From a checkpoint of a small image classifier.
Training: soap at rate 0.002, 6400 steps, batches of 256.
Data: 245000 training examples, 6.7 epochs.
Rows from block 3 of a small image classifier, named by matrix and row number. Rows with one number belong to one neuron. Each number is 500 + 40 x the weight over its row's rms, rounded and kept within 0 to 999. All counts start at 0. Numbers have three digits each.
After each neuron's rows are labels from the 100 images, of 14848, where the neuron reaches its highest value: "lies over" is the class under the peak; "peak at" is the part of the image that holds the peak. Only what is clearly more common there than usual is listed. The data: simulated grey scan slices of phantoms with and without marks.
# fc1: MLP up (model.blocks.3.mlp.fc1.weight, 960x160), inputs 0-159
# fc2: MLP down (model.blocks.3.mlp.fc2.weight, 160x960, transposed), outputs 0-159

fc1.56:493544542551492547511509502501522514485436531534515562504538541511442476589478566481473476471506453538447444519423485515473556549550478441518563494583485490528458592578442537488471497496515483513476578488482436448403565549492525494471479451494466474455431459495518461509505469565524500459501476511486532559570524442502511480500463480519548532493479509553471471411500522480516501519516516589569528495488512569436556514496490521511544451413495533428489436507518484555485567513549502
fc2.56:483505491526492432478482462505495465524529454493476492498504555502527518484538458427515498534509488511507513498521457516487600521468440515519523511449506485515525473549540512497487463493501534478464497434520584581557399487467548436481549579491474500460550513538500447481526462559543484520538465432452472455577535536529477547536618504502449554557497473495568511504534591509478457507527481515529575528551449485570464456448529518476472480575537492553522511570507515446418473492497401
lies over: soft tissue
peak at: centre

fc1.369:499461521465550511522524514488494518476471467511507500515445563544460538465441521520511484510489466432589448459503542531461610484522447476513491445531431617552471556482513490526546469523564526425553539522480517526545453529460468408502480535479563476457529477554570550514494441429461527506489472497472507483508435508543474490514491459525564496573549492485447481504439470478474531400450515535548515448503474504462497482566479434500453518455491417493510483555504545457562543479488535
fc2.369:481488428540505489590488474468500473501504470494457509528549467440467505548513455459431581488538474597505518483514511471536492504537537480466495530442511420502533494553484539422502481499473476499464482473502516542431562461504571545492561466461416437485517524518496538434535496473522499518494486523500436466501568473466530515450502546474485517449494481553465480530524558484537493556495461529568511516500568487582423532457483601502526477524530566546417525504610499510439501587520477
lies over: organ; lung or cavity
peak at: middle left

fc1.668:499531501521573461452470520534469450474462521522561519517492487512549580497517521521515482491503483408516506505532516473486598530462525535510457538494470423548427464468484472492547455482480515514500513487431486544433545539474423464539450435498502525537531541483507455511514517469578509498559539549536450424438510532468473483495556421404533535450493512544491426567466490476516465584441485544538544453490415507462535527591492436506568496496555521468492467467502530486508520511496425
fc2.668:584496531560497526473519517457496532543490563551524534495473577501471524434477552505483448487491545518506499468479492552514501450487573495548542505501483533559507570462564458409469532485516476467525478447482496508446464484454532488470506505454543536530450463482479437465471464493492513486489541484576495555545578500533406529563414615562531424536487466481581485525468505600508477493539465489452508524520571504522535519480605503515479474539474477572471537477483508509481464445469480
lies over: lung or cavity; soft tissue
peak at: centre

fc1.96:535489547467500559557504485500543427374523483459480526521472513529487492487461539484510470533522631528536508520575495497560535533512467538474491489483501578469486513498469499493556482515513503498520419524524492487496590496485544526449493484485522567456564493446543433525487450523490559474505531403499469520490598466491514522471549529434576525559469467590494505468551484510492500548555466504552590515527494479537501514569481523445431537473485463479514523530506501493500588559549540
fc2.96:454539443567562415516495492523496588521431524509497505480519523497563508526484512510502603470539447486462499492501441540435543413479506478497483458449437501538462494469544519443498530532435486516534472532487559533468520561495509553472541557513469524461467504583485531455493545458525462511544454490424611461476488472514457445507436461512419502547448512499551541553472459502507542448469452545451507492507499477515454491463604473560506440550520507513483515510553466465527442490488452
lies over: organ
peak at: centre

fc1.588:554464447495513428439499537528516546460558494462492521470498595499520479480564478548541504530544513487510547548502525519465447459486554502548439539474486418480450550538516476447531494467495500498525550395484454517411523477458488493457465487423559515492508479523470459560455496581489491490540467510506395430560509501483537439541469527540499502532445440506469531552584519436494528496579456475533447475481540470519459495500532494429475524519508543608518541473450522510516489504463455
fc2.588:471546484511476527501491516491461426541496476489512486468510540500478455539506465509560517521421468589422457482474464515522478511580492505551534502495516550515553477499459514563466429558427566502443479459452488523521564453502559496519506575516441453514393503544546496526514502516549485428499533473429505424514445522419543516518530494499533517520451525484517533555553476499475593484478466507561550545542546608462518480455508424519454512482556483504459552492459479461478509534569494
lies over: bone
peak at: bottom centre

fc1.197:485484526514419544487542494423479480533544477469431494509391489378482483564522487479468474512468511488517488488456520518472465457519510429502474471462423518488569517551542513443505545549484457527526468511500465464558536462432467442468546551482514491528498451483522480461517486472471505566582511561494522486519495609464462474550530555532495537551524486488451532513493517520438529581557477447499531568478477526450518460541554509524432537470478499462498463551468579513589444461517485
fc2.197:522435542524434529513516500491549510524472458502527520463456486466434499425465532560505454547536545489446557492541573518500505502373523546443544526476520533569422513478444501455537539511521474595481458408514530507505438491475460508485465430470441550514492508517483515501497508566500552473507497468533508443508514565460475464520490491490450426541496468516535466514514509503479545549464515591435551520532461519592442503440486469492524503564453561585471471497499468446443491491508466
lies over: soft tissue
peak at: centre; bottom centre

fc1.734:533447459469584403502490464546493578497508447451489483493499459429525574507465500520433516477464458508445460502444462486536547479499478479489496497539531393446544521512498519433512513519533509526433527516472544562527494543549506564506490497452451478502496489547418543513527510444414494517577493480538495515430526437495525543444545532532483518493532493418555543602465453508473561464577484554458505525532528532509487475465473556520502436514557528491475531506526498466538582549481527
fc2.734:444509481526452516497521517530511486557489554520514488554422540483445527483460482461504472513500527461482539505609549470553487596415565461523514529466479453478506534495511500492509476445489476507541546512522510528419559524484517410510471482454571598505515468425530447439448449519540457483434510517467518566496548509559518452466537527419444452488476531483434472437487504471475528561503541497523556583500554428468524511474544502489459486524503454464527556465473446494466437475540515
lies over: lung or cavity
peak at: centre

fc1.77:467503481577516536526484499507487424440601509565472549498414513487448507480498495495513528481521529476437475459595460503482543496478479503553526586513491468466432509393524525426448497510520425592544503526537443465512474523475516452527480564482475440500512450559592476538485490502477508501484485499524544541498458499552392436518486481545541466556496513481518561517464456487499511580503486470490540498572473525479525523546505517471516523545493495507515537480558495432451531598485458
fc2.77:535556548484557532534544484502499548514465512463455453472522483500479491514455491500456522460518511474520539510484488536482451525529503544507560475493525530537548514599498428551607497524487570494507566497563545540489539453589530479440555451486522419488516507484498469443464525548571496551541529504508447465493479399522549481477485530464509511499473464570411530503534497505543445430568481504490461505558555485453446530508491583542542458478501450519441495591569521563469454495492483
lies over: organ
peak at: centre; top centre

fc1.638:450495567518542530513433434504499489491545523518498531455510501505533454526481485482524520506546548482458562498530518490521542512476509546461542543523549493515434442532492486403544564468456471481484534405524531468524433486478546490549521410435464461502567512436480576475500461450502424514582454524517493539518473427468482491468494513542531464531533404549483538559561469490570515589556531496545477547570553453483503471519460451470477490555456500455403494474516484525485494510481536
fc2.638:530507449498511525516526511581462533511455404521551488512522562480577532520493488519481494521452493457524427508516416537584474483527485577493513477472495587482438457517500510490536501562500522529504418546509423541495573493499509429478541556470528506529532513484517474494509489521528509464520517453460433498445577459490524504484541493490560503449487519418464439526475509563500512503510520506498518420547496509464439560388524399496500488421497529473584536450520517424520475537455495
lies over: lung or cavity; mark
peak at: centre

fc1.364:578491502527558498459501567485528475508447483466461514451482569442498495498484435452486473498528458546513486454506498546505519509466527474414528450569511486499399472446564515448450438569395501502543495459471504476539460567467503437477446500496396503560539498504542499520463478505452445458538500506519521487464494486486456512524397468523492543532433471460591518519457448459509507502566536536465480540493472556504474493544543430528497464445554501544492497462512516436450497451521429
fc2.364:515516472500509496609545495494476491479515498536535470389505473483516408520540490514483549480559528479499500497473476538518538511511475505551501458512477517490543566533482528412452548457551430455483528520520550498450498489504453547516568462417510559492455556512558496474499489499514426541517451493562512463517495583499435537474537455550558452455508486565529450544527494517552502538454545501480503495532374507542497547512475506502514544551503526417418530459456512504528537490424586
lies over: bone
peak at: centre; middle left

fc1.618:576530426511504504460431505472452552498508531525538463533523491498576439507553500452521476512527562456506550477531527469472515501428508499482531517465611430569506422530548485512479553465495512484498463503397482490510527461536517497452517538492451601483475519514520545516501489546507461488528513488529461452527438498489531470504509557523474509556577487469473537481493491506486495467439588513489479462464533437397555486530491552575482524463526512523437396440573506538516507516468576
fc2.618:536504494509488493513557443501535496486606421456519501481571499493499525577446565548399507506511529527521498535514483521539499523538443492478569490543479526488480453514559518490472510515502491560500488507550481478567542560491589456527462499503488529490461535475459476486498454454531458493486456534514491511477470517466516589454476462432493483451445508476453476470356496558474462448520399536588467458456452484571501501476524451468460465487418507567504555536445490520517463468483523
lies over: lung or cavity
peak at: top centre; middle right

fc1.266:420492492424472536603555474521491513500528484495520494496511541520497529573459449518530419471433539475585527492438466492406544513504426459450551512495534528460514514491558457509474498500552422548518505564462437496491569501499511452497462509498537524457460552456559566486480524545536518505555518514507539564432499491516475469560510475530436478541540482460537437467462540434401524562454457457489532496570494549544493503509485429466481487515495446531503495511486512526520425514503568
fc2.266:512562426447469565524420560536500479512509476524416493552494498548531495528461528580479469472506512537508494426545420459480563471432421494513520487527481503536590619407548449538509447476488522534492502496571496490548534471510538506535459571450511479526417526490493456559519405503507495504493556476497517454535490449513497487555522520500537550524444460463528541524433506551435472508506427523495559457473489454504506482481513498513510449519563493478554563466493491473532457522522493
lies over: lung or cavity
peak at: middle left; centre

fc1.610:508445519504500504442561524436490494432483585447521525544515507547541531485511531497536483452405557536489497414540416506529514533459547516470513506503542506444443455518480465520451526500470487529468448489477494460428490542503465517485455440505551442420586478471529538514518572518497539505541503491520477491451509510466452477552480476514478509542513442565452504530521447549494565559512475483452541491589474425485451480499480486553467467499442483530388462523507478489370493505463484
fc2.610:533487465544508485552519460436456472530563509472545442534552440507464448509488413510461483478549489492490543460469545457488471414523518521437506471473507500564454554607485482513457500497507478487513564501541467470494531491493554450533501465450587521563476461541457509463506466449536520509425506536493454583470533512505497521430525494455530525498538485494540412485523490494484463510560548570453481506536413562517453517507417497475426453457473461513468465492478496487528441568437588
lies over: soft tissue
peak at: bottom centre

fc1.707:521537469442504498546502435504567500477490489473447465512493493486493483575498398499531532439527428473573483508476541562556577455503457568381496499521458481478554452536464513472477501509514486517608518508493513531529523480526521444515516501552526516442530474477477551510501479564471516547530453506516421497470545418479548458505537500551533488458480542546532486556556495502499530515524546459474568550459523493444534534453500465505455472458439594540416522510526429458494483481427525
fc2.707:470529535465510487546505575460532435539489523466479441538448587538483536462529432508542488503501530441477529490558567494484575453475497517470520560486465440576430462510545444465502556533463495559556495508465531587466529492525506560518454519556499429541532484389492454468498476524530477457487553512408544438473493474488575542467499546479520501520527483478426493511490557476505460427515498521489567485447479471441603495494527445429501502562514548460519496510494498519468492496534521
lies over: lung or cavity; organ
peak at: centre

fc1.357:513465463427519522575513430529534551523526489542488488534517540456518487504472513554482519569526399429491528562492500485482439517475449569476488460495514614475463543501504483532486443504546519626485524519480512495464424418457477553560435486428459525557445507544519523477458508444524528512451517485501474538487491545476574607540544481506506514470497434482500479566520491504434448497510474476437524504505536532507464486415539509500463547459520563461467495477532490565498511513457501
fc2.357:517473543514521510514495546561558512466455556465516501465487492487525485550508527514562490506501490501478477506444459538532530533498479457475544497483534454466612510456486499447484541405555517489542482428437530490508472475468428492502580508470548565481490519543459515401444485521505554483513456554532497489566504505489470422544475421529482487485539447512559527467517495496571452604573551534502484452461526521425491581572442500476460466553518486469485552501513465447525462467522409
lies over: organ; lung or cavity
peak at: centre; middle right

fc1.414:510517488476462523557468457526536496496437521555472513412521432387462504592528472522532510485489517492510499497535486457552513519460491487443562446400482515482496524467510527519472479525538478503529483529482556531485543453505460484567511510523483500514496482594530502476457523448514502551451555479538535486524478435492459481438523492518556527483487458522438497494486553459540500504542479487511469428564476502470535432568558523508436546406486504530446636394520463541497476516558463
fc2.414:496505467463485495434501599482531475523514525488512488551445614555546500456483487451500511511523472466499485500471469538454505487518490443491526518503494497486543477465567560487442489530427526396567476486517439455496475522558486443518423449512515495399584514557512525559594512579465456468523516527475491473464503538504501456538461487493478496505497587520589499476564526467505553489515458507482540566474527448563517499480482495561510431521472482408535429552492512479512468498471557
lies over: organ
peak at: centre; middle left